A small CTC audio transcriber, trained from scratch: norm rmsnorm, batches of 64.
Rows from block 5 of a small CTC audio transcriber, named by matrix and row number. Rows with one number within an expert belong to one neuron, the router's apart. Each number is 500 + 40 x the weight over its row's rms, rounded and kept within 0 to 999. All counts start at 0. Numbers have three digits each.
After each expert's rows are labels from the 100 clips, of 14976, where the router gives the expert most weight on average: "strongest on" is what is common among them. Only what is clearly more common there than usual is listed. The data: Morse code for random letters and digits, with fading, noise and interfering tones. In brackets: how many of the 100, against the usual share in percent.
# router: router (model.blocks.5.mlp.router.weight, 16x160), inputs 0-53
# up: expert up (model.blocks.5.mlp.up, 16x160x160), inputs 0-53
# down: expert down (model.blocks.5.mlp.down, 16x160x160, transposed), outputs 0-53

# expert 0
router.0:556478518506535544451507512526470449480485550447566400497538520499601479557538554511581515510484494466516492542518530487533519526441474424469517410502483504603503
up.0:488538479453569514528478490475452520476523515520467561497495451526524529418427475531468474429524461514520427608439514554546537465492511525528464498484504539493538
down.0:472493563555478516513586519530506526541496506522502542399533503505508540474502552475488437508498483449500542559451505581559518551456465564431525552507549485540540
up.1:478461436440510496588426452470498514425511485509485487546469439500559527499486483536413580493477469534507415601473516533492493458448529513487443534495474465487444
down.1:523500445537462456498573550540449538534458491512499506409485541510491464466472572442518502487466512466497511514481498505542543444526514466480525465550462506523506
strongest on: reverberation (100 vs 15)

# expert 15
router.15:571502449417517510447501470491518534409488524523539570453546421483494477453487538527522438470490554488474502466533509575512568615509439464508480557495465487500541
up.0:481515495442538532509495513513462562448524497494460520520478481527496486452397513502430499430477450517485441591448487495489479451485466505496525568517463490403509
down.0:406508475552524450507515441482455465455542435519551471501483500486487594433466492512426556507529429443542509509504438487500451453444510473448510485565445575522425
up.1:541516480514532503528521494462452539481511503509416543519474468488512506490415491466430533452479478536490445547539506494519520451480500515466513556504431507479527
down.1:485459551461564508567497474504529484477549511520496473483489515602511509495456479554482569500520507548506494624466439475544455505517478485541440499501446497533424
strongest on: reverberation (83 vs 15)

# expert 7
router.7:570510489520494515424476503501526394529519506473500561437502513475471424512502487570485478534503482517551512439525610561500462486541466428476520590468558454540451
up.0:553480449476503513530416465467438529432452463545492440555514443561539524483459500471435497452513482515508423602507510490487494511459432540480458517494411521478500
down.0:563545470518488593468528482397498493472488569472551468544504539467464568521501467538445457400537512469485443574502521501475480524511500499455547503460532482450531
up.1:478518527459539516568414481498418523466473438501470484533499466511504544518448488533428501485433477565551412555482514543422483473472451547476451589516487491460507
down.1:475539462502512512461516492459501617500418539508492502543459577540462517518554552484480493475527562475465429539483543501468519492512487515489508502478557483546484
strongest on: fading (95 vs 29.5); quiet level (80 vs 28.4); mains hum (40 vs 20); reverberation (38 vs 15)

# expert 10
router.10:545471551416595501547473491428472430486491494498461457508531498428492519562465545514513419487523475488526422465541440505516452487551529494457518539456528572489417
up.0:553525463483482515494492484460378531459495539521450488477455428568515499446452473461440481452528492461519460545461545528452561465477472462491484491520478466475524
down.0:465535449463453484522474494497552493475499529581509512574494451506523526507530510552510526478480403493459526557521514472509449550577472524543515438494541528522528
up.1:458487527435520471549466442485513537457540470499467512512521422471497523472391484499410453508483519506452488631474532515532538514488498479491454558543507512397558
down.1:512568465476436540517544490447467469541554523485520538495469503489472568486527534496470438464453564494498482474605466531427467451484479533519526532500534483525494
strongest on: fading (73 vs 29.5); reverberation (58 vs 15); the character "0" (29 vs 10.3)

# expert 11
router.11:541523508516464472469467485577546409589592569460492482485495501479427468557517508469477447464524484530486447435496518507541466513474552488472549433457568528460485
up.0:541504507529548497489430518504470521471420495521453502521564510550506477497434549522477477469469491484517492526542483493490470473438409483431501520460452521506444
down.0:487535558439506547525509536528545523567518478422509554472389441436475511532538500543508473471555498470526481500492487503537496585531542436511529486492546523500577
up.1:503476478444519518577480450498474541449527513528473505500501422509530480473442463532381521476527500509475469591508523471565514477518462527484500491548460481495566
down.1:535507519501507464533482533561482522412604548456521487488503530479522533441437498527514492523563607463446460506463521529495511515527429477513473459540453478461551
strongest on: speed: fast (82 vs 32.9); fading (81 vs 29.5); reverberation (71 vs 15)

# expert 8
router.8:527523499480492513518496482554583417478474563433513502479515512451512480469428530463517513470467562461521504459572491484561493608509478522486546547516519497494485
up.0:494490426509526496531495495491399556459566488503454461524469477526515546470451450510450529473466424535475472524455562515502531449491470501477463559515439504481540
down.0:467516571475567477484512531487463496504497446487461508557491483478490449566473425584519481508440529535482478600520504478521464514445598491523455518471528492479445
up.1:518464543466517577544467457514514519469596516608505452525467463551439520502540451508463479453473489590505460539441487494500458505525482541457415495518537489389516
down.1:486511558500568500456534451485466494440450410513473502543485546460502517494446492456476505523455525573605551546454468519554537494475518531492479515468492471577452
strongest on: reverberation (96 vs 15)

# expert 9
router.9:559493455518434480424502502537533452555546532470456518509516457485488489468616509495472559511494509485553483426462529472496558496467430452479480447528509530536521
up.0:522508441431526484570455475458429535444518495511438534528475523539473517431474502476393525475538484491458423585491464494495565521505454537505557532473492452460544
down.0:476509509491467477480512480480402515538467489519482486484443559485528583481403536487441520470522531493459507494553515564446608483552490503467464532489474528512471
up.1:504498522478555514552512535481501572446539533539471471496470472536515570460459490498436475417528494523482430581498526522476493459471532549458452505528505487479556
down.1:529529458522536527504451499491409465494521484515569475536524464442536509519439504479455465447483498513481533515483428456490524476463430575495470598500539501490557
strongest on: speed: fast (98 vs 32.9); reverberation (56 vs 15); the character "5" (38 vs 12.2); the character "4" (30 vs 11.6)

# expert 6
router.6:499412559513470475485565475503558403538586570527488531496536456472473461553556539526623463564520530568505520489464427502547493495523471430482533488474535544562528
up.0:457544510460501467558556449467490549408452474492487512517418504540507504479405443468411517462486502518477442566484557539526548468468466542526489527490490481482548
down.0:502512446480531416424515576493481473483456518501504516547427500521534430567495458469475477475493497444416415491437496492493489533530436445444516503476431490546416
up.1:502498508459555503538486548479456544439442555542458464502474391566473519515458493478422530428516475486437465582406528519476530443515443521489431493533476529501510
down.1:564427449506507464512494527512495600416540512574530537500472461496542456491525530543464449536494572455525493541517513482500466493539530521469527583477479528482464
strongest on: speed: slow (91 vs 33.4); fading (79 vs 29.5)